{
  "image_size": 48,
  "vocab_size": 53,
  "encoder_arch": "vit",
  "encoder_norm": "layernorm",
  "encoder_moe": "expert_choice",
  "encoder_moe_every": 2,
  "encoder_width": 128,
  "encoder_register_tokens": 4,
  "fusion": "cross_attention",
  "residual_init": "scaled_by_depth",
  "learning_rate": 0.0026,
  "eps": 1e-08,
  "batch_size": 256,
  "final_lr_fraction": 0.1
}
Rows from block 3 of the image encoder of a small image captioner, named by matrix and row number. Rows with one number within an expert belong to one neuron, the router's apart. Each number is 500 + 50 x the weight over its row's rms, rounded and kept within 0 to 999. All counts start at 0. Numbers have three digits each.
After each expert's rows are labels from the 100 images, of 14848, where the router gives the expert most weight on average: "colour at peak" is the nearest of a few named colours to the mean colour under the peak. Only what is clearly more common there than usual is listed. The data: made-up waving flags. In brackets: how many of the 100, against the usual share in percent.
# router: router (encoder.blocks.3.mlp.router.weight, 8x128), inputs 0-127
# up: expert up (encoder.blocks.3.mlp.up, 8x128x128), inputs 0-127
# down: expert down (encoder.blocks.3.mlp.down, 8x128x128, transposed), outputs 0-127

# expert 6
router.6:517471467486443488400517503522514493431602464462440513516427560534495477403397414502467487538520508464490525525604519477469571491541509489505619503513441475533442507441556502541513493484477540441478506386516546523563556503590571468588598503477423477517638434454498561436516499469508480460428561430486390560465490533618532476550563451504460515456474477453527433554444530441471524511521
up.6:516484547478500492510511374577533576601404452419535577470457383562503554506524497469534570486554553532467433384508509481499488445505551509499479456533525558426448454539489448323513501465496388436530527513464473529480468458446559505473517537510482549398498563543529520504481487443567510475481481518539479528488449463527497555450529555553504516619493515521487513549487374473529547434591
down.6:553554542381507554513546422408515580430461452545517505500473486558513430467493553574578456494478479414518507514469514518482472546470490474472488507394527610435480529477652534495404481577493476496526496539494492471457514463444591533515522461552519474434456474452457551490584636465487499495581518537441500466572540482498628488504451483493512387431537436499453506449449524527552560546550
up.7:563473557640509460515480622471570497561440540410486509484498520462531558458506494509523451350470525482543453473487534461550533504526493413489449536523479543444381446540541543458535483532536531546531516465469506474579510613474470418426471549483447592514484466538404444419485437489500557463575463506525531521578512506492549559453511469576454509598472455530502556531465487439594518433432
down.7:540522399538490442500461609459579558526488495545465448439453573386480561465524490489507514490489517534469499490554458519543554484531470493468518520489467555548386379398588505541531446484480439522492526560509434442507445473464541508496484509534523516558511366488444453455576424491545466376571545451534475524538462525558504482468589426514590488532427448502408478511525499582610463485505
up.8:489518549480490545553493482558447471512528573517502518472459535428525426517460465457454469525511540485455534487451607583616455611457495554530488558643492434499470534510388473503447474452524464466532491582452441496534463478523416492526492530501511514512479497563532494452447509422506611510430384492485494557434560556406446430530568524442454497484493544658563469450534502505416473479524
down.8:547497567524558533460562437551548483537566430497437425448465437447502539499434455570501470579410577487450502420486361492454569443554465539550537492487463611547482504531554430480518473523420454477623478462534573487473511521485545456548482484522511451486507516522597592499517565415453480454478494470543493449469554563470583499475475555530458523538546448409479448526554430403584539495515
up.9:483572481582513552485513454397552550459512466479531437517494491521534422495505549568495539521561432474344496560475551431476486524562464582495497500429473538506607459501502426517518511530397398572535491542513456504436573529470440460442476442563535503471478471461524441507477499536522490553467537580504498526515512542516449514569318589463591463517585497464499488493547536459533454598554
down.9:523508506577505435529438483465536536538492492468498531561491463453430600388513451581470482535539422445479505591464434562531548463456516448544563486496554489520533481473547476427506577588556447491529395499430577501443417478490492428526520464507556513534481525518526603501468527471514512535538478554455448441480589539494568463602463565484522464421462503412466615429474378445497438549563
up.10:559545420433532576507434439392351498539446414493654526506462537552431449450563480532491487483531483411446484513500514514566464525454529481516498487511508492435507562475524496501518473408593517565459558511465451491465489544506419547533473551473476499530512488503579448527490547562468623502477512515469466527461429414500468563550494481583473551586537540604477503552569476398474544479443
down.10:478524433469541540538542534474464495530407450501488498522498581515537477479570498491520354509554582450486394604472476508559477483439438531479478536478423444442489521475480464464559462577522424487450419611450439439456512552563472558607452549494535492570466484516536390517562504452546544471592460481545511515486405566522433435572560506501510549574414517539466432514516517569538486498451
up.11:541516475459557422501481539501567499509441515451511504467480567506552493535496546464619576556513557517524540512477552450493547551467578549472467531425394452504501569560523413379536492592516423499419486538400492418520459449473575581501496503497475488353464510586475459469582553430512523517576510468513538499534528440553419454514560527480461486456465513500425465501373528496580533519549
down.11:564537453537548410489457518507602545546540527505526524429417410524476477409480548483550597562512434552468491559459493507529573540477497447443474549529464423514404534488603531446448524509508525435469424472554468405517461464476569540453521471430423586471508502440439434506532542449467519566494565536441559533582573540564448460457514497504603455492466413452461549592452504542565515502508
colour at peak: cyan (25 vs 1.6)

# expert 5
router.5:480523484515464435400521521511509476481449489517451448504554479489557466528598458452524564484531487560499480496619511448471529462459525571430512474456464548465513456520491498427522416559508451470536470588495487462510486521525445480475499462504543501430485505458474484491539491493508379475527542504426551418504365515724480601554458447447542426474476604591471476501521498621508464517509
up.6:453586520448517555561546466582433433532496358460561412546611454577450514482535548513504466524501432548479449465493529456512546445492446564467416492441453518494496497571537399474573471491479513484496478587530575480488520560502462555456493469549503456532416477508482538502562578619445562496488524490483554485593502500334494543439529567503461487546568482477456459545548533478520545434466
down.6:544473477519467479476481547527489540516444423506448501495516469442550590497597398404554523523435386543544505439518458505495555385481482493497543419526549551470373433534504416425527496609482413564534479547499481455514467483517438544532531577477493441509579502472453561422605527507515406456638521472472570522486495509474539518508524422570523486526434497512442487553485522501588479506465
up.7:553415569494478573569490473506460478562627458432480593452490531511506555458419502511546410440559531456528431544510529496524379483551465449467493559531590556481463440526572546487547424490524530599489510393466445533549599486436504500480487589562476539496489430458498394503459486459478521480490483473560507550467522502456533494429470501544447572551443527535504600492554439421558573448494
down.7:525531552575456489440444478529422440481518353408458483563424499460556496490463505556449411458541487499440502482574540410498469475491439499498505554438449559498471458412596487552437494552587429493597425480534493615562500510508500392490561466531494491461574435395474452456488526532578458544540518508552493529539488543537512561535456536564498435512501412524483499483553538488476581541571
up.8:435521491483538550532561517530544493545553465591504389556611470540493431537474502506533466552537521510441469547499513590481573537510548510527366491451441443567496540517494519572480390469508498410502446456521531594482465471472564545394421462550520464445435551484516511507519593486356506544480507496506571527583526444475452521464561504491407536521568516424463483526423591531521495467447
down.8:489553482463511367477393611558506512537458474523441528451464509492571504490512420435549569566561425562540566505464513540500570499446501404528513414500524407551454557517427525397550540570539463568483449542417496528515393528503556566490557511417488484487514495552485509490555479481526411546532466468463536505556625467500452459530591480487495436396506563453496500531480546517544486562488
up.9:447528521449481558528600466528516510477505527461503496463425498488658597515463461463460477490440547462508523458498483395514460449568477606460542531485461516435494500629480453508460443530397501546521483546541529479525615538486559527494600459492421538427501485502472458553487429526510526434522500446516548579526552590468374446393511507549560544510469492479460585466577454501562514531521
down.9:460526505459544511510559500517531518541469481511461420558489394416592457478546466582506556455381506360412505512534504486515532525449533517432523444448363441508462483473507568476470370524459473515501504545486557553374546506505579496500524510466502418519508455503530547470480517484561558519536462486491556553453443578537500502502489493565529458611528456574460550497563461454614577531449
up.10:524401510464564484542398513527455428550463478526509582427488553503538445552459583549468497532483545511584552464503418504559505563456599385522430533549482542449500580556485565505406439471479525468430531426430505542532443486490526481495393589524519473473469550596579502496478556448455515551430491502543431524561558488484496438494517490502520554539517532421528577520400461461503473614457
down.10:520614433571535546462437494505536521483532478497499378467385479481521556491496453527524505448498496520437427559598573471518523471465464481491413451409437468513496481542577501555520485502455529517567435451418549559444468366419533497529537467538502435462565495447480454470549604480480534539421574455478572527501497515526544543482541494497514414536474447507402609535486506479612581493507
up.11:492506431580545498502359567516483534502438431453482457527578444496498475446525610475572615531622537522554496487500448474517502397567448498428552484487479565496485448499599506501594466459497517524487487525569575512449468502480436483346505486485482587448398552495496546483457527517470448486549487489405587527490483437537532543478467437553573506500486583477547501538438507524436468459501
down.11:481476537523468483484519534557552490538509520557447441468555555480498552485532506495523492486506492516439486514482420493425403527543540390469499467573566535564531505411539566513601448571463429587479512430462376461531556545475503472543436573563531633500492414587488503564565509423504507481490424413562544486468473512519408502394496524534547543376462509405468509464464504524455553504498
colour at peak: black (79 vs 5.7)

# expert 2
router.2:404494594490511524435456484431541462559507491509562477502572488511492401361384500518488555463564493471455443540466563494490449459532448496548439540528559535508565533517466515445549550516502524503566440552465489586474490475439451546404507508437449490418558509496475396533470524496526527584503492573486572527506491432659488535592467514544457538517494507561462504547552511411441509489618
up.6:476451496451504502554481441556538518579528523373476495495582463593512500546504564532439536498468522532552487524518478472524416459536430534455571424441483505412459445703482520419554507513524478500439396551453448468522547493501506425480492562526520548410463495503573463582471477554484496547470519427559486533556453512515472439453559565572508553502493614459514449523442458517401531482523
down.6:485487511504443514500562548447477471542541551518551537544533501517480447508501555543417556507474566464538502415425504421432545483602568502423508501550525583424472496460486547409469579528470431417426542464434506487516466593538625515432536439444523433464570456497502463478557394519577464449547587555503487492499545479537459458425515511615521539569533548486397508545542463506546510410470
up.7:475549449427556507494552477451485605524519570571567523400417597458474522507487557525610455540483440528554655467541446491464436522471420489563446480456469450588505518515453438459448470507514499651552547547473466498517510490448574551462528539547443475452462476523492439594528444506482504479531550467490520466464488517518435432482444569405553399422477531511441465462490515543527521519491
down.7:592542508499519421431500603591559565541577453486485412412487465535493467432450513504570468477560510542520436452543486517452436517444490425526400431557494438501404479438534563457585487463525517527535433505503446470542479572490545540451552518488416521431551482535544480562577595476467446501481505501491525499440494537573526615557584454464533406567494484458487405530465431489486554469522
up.8:575547539535539486522442515456480609575464487546538556515450488461552546495488508535625556457550377488504533465594470495468483538385501447452438445504471466525482563471500495476498469530517566542506465464471552508431462448402597535497441500421424468434433565496521504462525570470467483574648499609438525587505502530532433514482420527523599452484494456515481528467505436470521443555496
down.8:630475576573507544420441547579589448513524437501453472435462496517499421513491483469518522455583577539564475464540582511418436547501448447484468504530524546487487424441499543555548446418535430526507472486472432478553527505500474394456506505561547531514591501455520472555471484491502416477492524459442559489413429556550488620520528429478502430502430442576593404557465495461478554477516
up.9:461466568483458520602448443572565525460528409461518413390459466513564534505534585473500525525565603488445507469468476508464435483580454554550503453449586568520564431505452450488490555483441380508547509560460518547498519530477478487564514457563575430479440534503503484510407512462560446443401409570573475448449434466495526464437512549454565468534551482541502496523576507523570492462582
down.9:551524492523506484550446576463551556522473490496513497433403545483516559506485658522507445412576477543481568541470478440542416456507545448581507461458490476482474569622449529473466510499503480523508467425460488698573504451502518470536518511466487425466492536501482469463502507540650486563511474544490471584531496427439425547514536422497529468537533456544501519585457528443478438527427
up.10:541560553527458515597525467446556557489562554443529414446490497452522551455539502483410428430477502438555538519563451473514465474520434557579550502498565505462519407539366483493483541534468420565542527588482436417581518521516533454528490466494499523475438481536524393517408455634499497419526487564551363470500444512437508530543494476468525487514529559587539497512563518571456483458518
down.10:564532473492397475578434554521519522496536475508486499444396528590534507495526522534508429549611542495490468478484443424527444444482559574512545469488441428494555536479496538421481558553540505496420500464473554531487478552619589516484517553454440454455403439573563500516519554575552470498479420495548352454493511547475465508471470516456567537483537517442431411491579589553447556438502
up.11:528558501508486493505500504456594510571522469541500485457565495506537484536459570544531436506586486488544570490552442537522494491455545542553475458518531494554562446502462534519413429586563434537558486488556584559525459421390549502443380415513570496441370462451475487517532559507490407536535434521521517548576540469503427474511486476464517459398531527428457461403532564608558459555560
down.11:508513579586501505450530518546461509492494404459466533519471422563552413513464505516515489472601515388515600559469546551554475534398495489478532447502483439546499476454428448424520478460504375520428536522465396552567523550513477446537444486526451532444515521567537464492444534483536527524501429493509456553506462534583436562561553504498594529525584529589583381572511521542426439504479
colour at peak: blue (38 vs 3.3); purple (37 vs 4.5)

# expert 1
router.1:512509547496383586541489429440521489434519467537614406518509544468539465442430603509557543525510498472475500525529468523526424530556442529582488521502505528420500515495415415533501550480383438524437570493467389547517543556436540509536495479505490478445500436506478456516405457607562506538548557470531511487490419386548456401475421535432494485499573538500534522485438532488434417469484
up.0:387542582488437524481483526493417509389468506537518506455502503500460503502483504429479512561558473599582490563456534549481458535419532624510457507518522504467625616587486510528492490547510511427467451501449514491462385475501521557550548489398543458472519549562488445457455564470499583518460486491351460542505523519500501444529567452466474485406494519512466550498538611550432435526530
down.0:604515493508597525595488469456530569536515560496525499503511505543559496470451576595541531384497470439502477433519442521523506489537568425578516443466534593511438439459524508419522550545470486485474527431441452585462482449427549470406469474450462479433498474536514547393499538439589493516519486454501498541438479470520579531621538519592447462409574492538548529529458433433543435462545
up.1:435541539489441513455437489506387498498526535558496531482498488480478461474565479485496528528507483592560490498535529516564463528392548528482495494568528518453569639572485589503440461505492515418496433473441502496458481398512602558563512536362460459466520583525538431523474614406489566547464523506415437561478480509543529493515556411483503537473442534541490556554571543511409410540481
down.1:576492416586505493550439467437575647511529519546505473462455460598591500507426443571467554393499514517459513510540491491526472572562564522492545435459553581520464411481527491406481615445463546505464451433477453483484492449497555501424544428415431473405537551525465486503525536542488479472487538487458488548455489498513553479536522491506613503497505543482507570475515405459583474445600
up.2:442565506538478443463451569525386376460524555565498476529449545396518440502477463524438495538462519564545535530524489480529563473430522524467497577569522450465595576544485541467407522513527535456516471507500497416485481464578554536538540526410531483544528525547571421468412559480454554542425539502483423463437527573493537472642507438430497505458450557493555580497528557542456443571467
down.2:532498449543518538475410469382542592504452513480588457511586487626539471449454410535541520495533523540484474435495493492444437471543551480559505498477529546528498551479483500419454570518500526438454498425463483425516506542461507569474505496398458399451493521549435511487493529479446470596515484602530510572501486390541496475467514598437544527472629541444550463524537495427549419480605
up.3:416481555477394525517445477536481479430527452528493506454515440534487479494478506456406537480636451515512486572484585509473462563526525607502588444459572473536600477487478577568465475516556469443472439504448482509411494453564430466563565435479601480477507543415474563421425565518532488530494511590414407474582495542526528496483536488552525481454417543533440473452514591536484486525556
down.3:575449538497525618596531398446504541485515539470613538494450538522502536512463651530473510401512503449514580439493413557490454503510524536587525476534604544468508478529442431448476561469460475525453552548465470660544512462437502441470462468492490501453527539514492549496452469484634502490485493440470454486456494450438517553558429505509539520435540512534540561453447450457420486469560
up.4:425497583436435560526463456514493476433458490524565519423483467556399479524529500446509545529615485584626486491497466509477488489387474609500430450526563484507633646565445506475513514504476475482514460498449530464451380485484525606579511575504516450452497584535531515503423571486492505506451513497491401535454487471520509437536522484440502509509495569498465481528541557537402479500542
down.4:489599521465506501522515502483509570506485532516531455563464521487559517497447676580540496422498516483500488475472492538543490532544542481507570438440477556460421485464479490417581526520478439467492474423452464669502514442444600471454492459455505471464504474540485560489532517452599505487548461395403517553455503437530507520561619510547454459407469541562503532453406400465545466501511
up.5:533527514601531459609530581510416536456534550464411541584558502411555560562503429474458484478483521572530514551567525438496515529455516530427538541516537514544560454533476559516467571555520472439544513521516560386493478456565480501523441472447516520546363543462476488457440479445438507476567443618482505527499570549402572459428482513545540558496479527552456563407492492568589492492491
down.5:449496539421499468404498511544492498609458464454500520470526498465532488507510373500584528550489596479472501491504503503405459516546497591485488461462491433643541497487485484504448476599495424474516509540545534304495530529452473549535536457480494534499494494492491562527464548489451502510440456639537567584548481516535457458384473567538572491499540506453415469530475483458610502495524
colour at peak: grey (70 vs 34.5)

# expert 3
router.3:552461441564492497641485461576455562618466420557490460503456505417515542480421453464521563567545523490472489446605528481542489440572457519456547460472496596525468430427508467506556497482510486464489477567552548472385487525510476495454579404424461524495428496506460599509463460463532530427542517539546557576539489578415434517454557483582521540465451516548484503515592436478507511431527
up.6:499570490470552509459451529483467522518536448549571416520549476543559425504494476509571504507541508519457484525410554573570484537441495538506387483501440471469502512511495535474503417493531528526499405486467552586485476446397604583423502515430487434401494461545487415434605630486483541567536409461450569587575541457514495494586557442544489438513515475490398465485523564484532474517501
down.6:648506572468575505495543499528541451517527496552495569394418523454496489521415509496512432521527555496558552406489550509443543507520508413448425474510494588571462520543546554506489458427521512535547552446473512476568523449410597503442458566552518483519517524527561455507520528498381526522525474445541491469372570538436529497471501482383442475432521400459565508493547460439486581548504
up.7:471484553482515492489616532526455520473527435570512535517463520460569559574519534486411402401507452542608551470481508521402545545502651464531428411489590478538409437480435525514463413509585498528462532453461441529532516423479578509432500506493556419515495523492497493529477512505556495524499409451458475555523447506505506482525577512537491469479493477496375560433407516544609499526540
down.7:487419488472571471578526594508546499460484540487434484386593496487516411494508468528521458410549570413496588525532450494546503549549572517540504450637614478528496561510440623484508457535471464533516503499454533525485475503457488507445542437511547544499459512475462581463477476419503361508509476463573436495515534506464511474460547457555479414403535484436459497383472531567469543555509
up.8:524621475496575537484583523496596497464565531491563506459540480523443537474599560530411430477464440453515543521345453566521562493563475534534520502553514462435464485560524543542465463522478468561442523518565487487539635431419480490506462498575549543567482489501430487504446566602437544530444453402496474475504538522492512396478516484506515469477482420422499521464519625524457441507513
down.8:530585449464508559477514521510522537460575526497553439444436534516524507398587537548550379485499458427443525488397558506536510382569533490396457546517517436478449484497559562402476473447521520566552406493500522508513596494492580543475583404521477597455516501502476461491474601513502450516485521503531509535538594534498486527543534501482519400406496466410503558425545541511435525447510
up.9:400454547430515518482418403499488490515511544394504455590580463518429434502557507507571550510546523512546488573380596464444451543489474492442486517524480507478540574500480462521527535477503489533453489530367552418481454464490446482544532526591523381476477546480522495529575459469540510517528483522478513453472547357549544550451510544533369465493506527584490490543456471436461614481497
down.9:558513607529515472439463465559375495491531528537448493471424565452554464547470534432531502485562529502547538392466609489502546554539432550472442490514509581527522553538444424519543527480430516502583519331521500490587557548469477470484589522528490475471506500535547563465449488496429598554425453542465520475473473510419495516524506478440458434455512462567542408537537518384535447543502
up.10:514417583437505540503524399506532503454465495436500534525571415535458529461521573491542589446529548440515442557432585489390455555536517523456463543477447537389538514564567415479523547534450488476426505486431469470522540509459474493551550501547539454460496499498416453516517517563547565546484505483407563397517461401514562593387487512535416497509487473558471575542560472462480593463475
down.10:563502568582510541489492519477440564570513608556385467498440484471553512421553489455543506488450468510469485440491544517499523518546357561521424426492463563466411537584502493449579516516400564466581484514464492500518495595536560514429502530512537462526501488504513557454515444497473538491478549522466549474554482578446529427438522480455533436498517474556490519547529535391590394472359
up.11:458502535529538476444578452411547546473514584603569469547489489425437497431506470595509503510395397490442542542494571596483489582498453496551442556530473470544503526478478464560513488543556579570568490519537455530530505478434463444396522466510548520529489498463421487545572469504478493516574523511410573439511553506519496486581482528510409374415543438559435503390465492494543471522538
down.11:504536570503606495431563559507517516378550531528490437500580434412476555492529495553482444425459435519516455550427457465498505524470512455464422511393482592478500501558522535495576476596466546509548537513486438497455536474441511493483466560497549408547515484588484491453530566449408598596558486402519541473448535489482620544541488528559427483500601439494449476419455474483535508513526
colour at peak: yellow (63 vs 1.9)

# expert 0
router.0:525480491527497451465523551516479486533487587559451605527546547477508575615553495506395437459466490533533545435282487458512509513586525462523545552477565545526542428463495525492481585521509485559509585459539501506560520484498522514495510507508457552553520477582489491510537417519482571491549389480576492478522646501411548486494482468520433579493452453399467498442527492463561519537512
up.6:505511425417514514512492583558447550574426579509447530517536558514533561548477512423596530496496501558532488435494479470506524447452618562512434574608457474481410482521495522297492455509472470473519533554470430492526409479471556584514416578479473547437512432573557509435536473464474506527461505411560478544433498480510492509517545531468482565498575552478498455463455458542461428487490
down.6:482504451451494500491452559554493537495451596583549478450536493455469561500486515465563573486562421603475466543554466456503538587470567508569357533437448464501496538437504606485502458536501554511446576565551424546453421495447462582439456551519463559395499470524512506517578557448518538530470594408504497505480477506544517559467413474492500497454576548464401458517476478596439517462447
up.7:514576514561445519450483496362531530421478545508517498455520511541446464460431471477567508459588396515461471557570477517455493515417387563584512431550472486530531551516512506554488484490558561589515528467445538519503443512449445543575481556526464502455541540466499466453512550524470431493519525532335467562439500456558551501587428409397524449534487582481512509541490598484509542565453
down.7:450494525497480398486545554426485591509476516500438564534498439549517466429516450574575503481525515464482521622534485568549503630469544504523481504610463429491453524427446578527419522598443458496451480534503487465535416529485557469430512507488420513501537411477393350518542455530526529502465420551438527579514577551508505418537531415473491467532565447510514542509464505531484500482445
up.8:469520532495590496464509557449616401493565513556566520473614464453490473478483520538517506521498548463510507524526399546432504523461564446533407534434577455546604600493500530501485456451489441476483497486493525445481474374357603615554410531530501513536510462452506466539464557478478480516528445509568559487547477375531540488537462475464479500503450500476442607477451497545532477523552
down.8:449449521575525463501542492461507548549534524416433510524493476472426526486522471558462434476524513450484530581415472451520493543441504483469547491550521444533481517441552550474515492599552426481470484511411485498415345477538524478503544496564561498510478565448551552536510438415603477460569391494532394528520574468602527487540552520520491485522456589535442568491444418585502611557550
up.9:378430478397472501582457413475484553480422469517598522559494518506521500503536579523599612592539495524382502559511550518472424484534445523553528555418470465531585494457461426494480519565489489496506558598530490494403509475477486496503560488537512411459444473493399477485537470459603485451469516547495521434486432479490457503518485584436500421422533460607514477496476526538542498466566
down.9:530591476567491475599456473429552546497499517457517522461462458546475456517539511449514560487406556461411533523466489487553555514500499579480514530532532458481452529593570452406474629465489443423553420522517522471495433434436571498506577401491455624374439536552483524514475540514525555529492529561451461434556563514437474494482498494460607441515454482509504562483481439582410513493546
up.10:514490477486482499485445541517514555581481422456486434553609506542602566540498434383541480576445624478527470493520438554473454389496453579522542504445531560472588388518464483514465461568444423472530456555593618499503529565529485445501426442469528496472464484504469504494500466478473466396515512528539548480583478504531416515411504473490513550461470521460553536550465531575551436452437
down.10:489567459451525457556452551520435566469495487532470451468492512416482524400468459551519526543461440490518490528558515471536545439509410485434440499425387497527320477462496508601526495514447532570503489631436499446435468529588543524507524519554526483576546501485426487439567414505475461422580550520465515524514558556476517457492555425531564448558473422532502504568527537489555506542409
up.11:559410538503589530495420499510489405540478483537501513447570455491413422451497619517562543521567454518517415514505438526459443400466474417527426529521547604410545568532564547560520411490512522469469484496472480499501492503428439492487470565472542544527489562482564481542450558483479470566563526521510530472543494433513547644511437471519474501506457516469527617535495479418388498526416
down.11:464523493506491463567435491393452514453404487456449475555451467511500515504581545557537476534525496502553493542401498502526537536446521499538484575474516489390530559441545509529472452550570442499508472534493438518427374440428510500471565563569454517439471551463571476574559516473551466531588401511502483499465582465479557517572440484468543480534404624533494547443482460509435575623568
colour at peak: red (36 vs 2.3); purple (33 vs 4.5)

# expert 4
router.4:485570495473517461596441551492491507476547513392442567528500398595556494489581455574506451487515541407493488538484510499486519571426576509468554444578435377492496552500536572536484448529606437523466430417477523490581508444524494484578447579498506461518420495446532447505531580499476457506448347515488481586439510450419451496480570512475547483569528542587518508501482500518483554491488
up.6:515493515524481565517493465447477428540603570545575506465442520426496409523484473443492462478448463536396420534494621549517427568486475527498456494489600480502522481497398478471504499467526559493548558573454462451385534471554434526450467510422526596494498514507544464475503522413542579565533619540453549477459454598522506582493446552480536521509485542579507480410551474464466535444402
down.6:572496482471404504464377519494510497560440421543514473508517600580511466544537508547522585512510485487559515337459630555487438566451417456473532534522479496456481494464534440521542542477545467518485463469507427499537504474502453509590478486511552528433513503482510559461616534459511500505501506464451591505529495420481392520465545434508477456489444512583503400563420532392588535547516
up.7:459421468522501595472512394453364615512518505412575485495458506451560488550502503497501509412497530535550515432497530460441517565541488590464506495526476505453460476546414430538477471398494481505599559479452534453438512512544487440520538528545518487501521596519570514438392450449506550385484544633446461522498456528535503498511479551540563495574515518515572506452427401446531529465504
down.7:611482522528489491425514505511487418443540468569438505536462517466554476529516495499450572476526551485644513378512584445469598558516554393472481540543489608490455421397558519544536411395486476470505500446455471522559501472557401492447438513534470473475559443469515512566570474487470475497482458470497600516469444459531489524482501463518491620478464490592442490477559439453501558493550
up.8:534493567559469506493575490552544559542534627516432498483468533474518575514499482473521489402489481480506506441509628463557486520529449567490462484434460493538466499657471464485513557559440586499497507431513547540567576467418506485504559434524474416465466551529354506435505510606394559549444498453503491500518529532494496467400497575497452439541487462500522488454506502442592402522519
down.8:473467568570409542564457549448446528568510520516491483492523467449524550461511506515543509510483541532501449501511456539469418515488496567538402389502465433494515533578475561468511484523510531471515469583399639531419366606559611529432519495458498489459398541592503545499489462501540521468513520500534456498585487566540536473476517543427489433524465490462488590458531543564464422422410
up.9:475533475462468481529494499568487537494512451519502431480502544424545513471458475453586609573551550513473447501496582512490502478539495588468476485480455528456552500519451483446479498565423483439551531592472627384369464464525524544520615408399441469359498484573470519424531561467549555515497596433483544518449539559527520538467521444513401485450464475515502472489580517483502519441515
down.9:548451496553534575471463417504532469436526515501551485422429474478472543529514542478514535507483474524486547416473471462359558515562497404468432440444513595530448529550626403549505463435489464574574480486520564423579557473430514458492493569568517525452475551493551515571555557530480534501464546402446520450470542486492558643463485450479513439466466409520466507571512460434496551531480
up.10:488488466405555523502430510473543574518489629508603533546534541497426428468452511467538593550443396521463453522500534533494524377489529498549466522525488533475497581513478504410410541433461546452419515532465477499465487531495509603575536554428492560468524547559502476451522554496497514625512566417463407523544536471513456519517474511462490474505514453472509538517469609420385413488439
down.10:456426518499489499432542463485497423480532580496530549522556535519441384561480588555516557518467472552504505496458533473414416592538518479440531572516501490496555532480537443587526555446503520562382522458552441384553534514501399449463485512544462570490501500475580508619616442479486470555533511440415521426513515509493463567489431515551510439498473560538502409513428425498443546545462
up.11:528458536430514480403408483553578553504485531518446477519472513501502527519345536516500553498396475550497537488478435527463506515481461473506540462542483484586490487508507513607496511582522564517520420452529567476499485437507550457453449528485542496477569552576544566519550480439473451534502537537539444515514639595539500467524483514453483500386493450305559499483429531463455520582571
down.11:464465574495514515474616452466577539450531513529469559494491507497454479507383579502546377479495534450517467604434492550461489490566580423480530512447541539468562479450501495556457508447521568559503533465540455492529568490522584469452516520522505532493506554536487483584566499533491422475588500551460414482503615567424605577470454494452506549456470471339562523488431530471481515545433
colour at peak: orange (50 vs 3)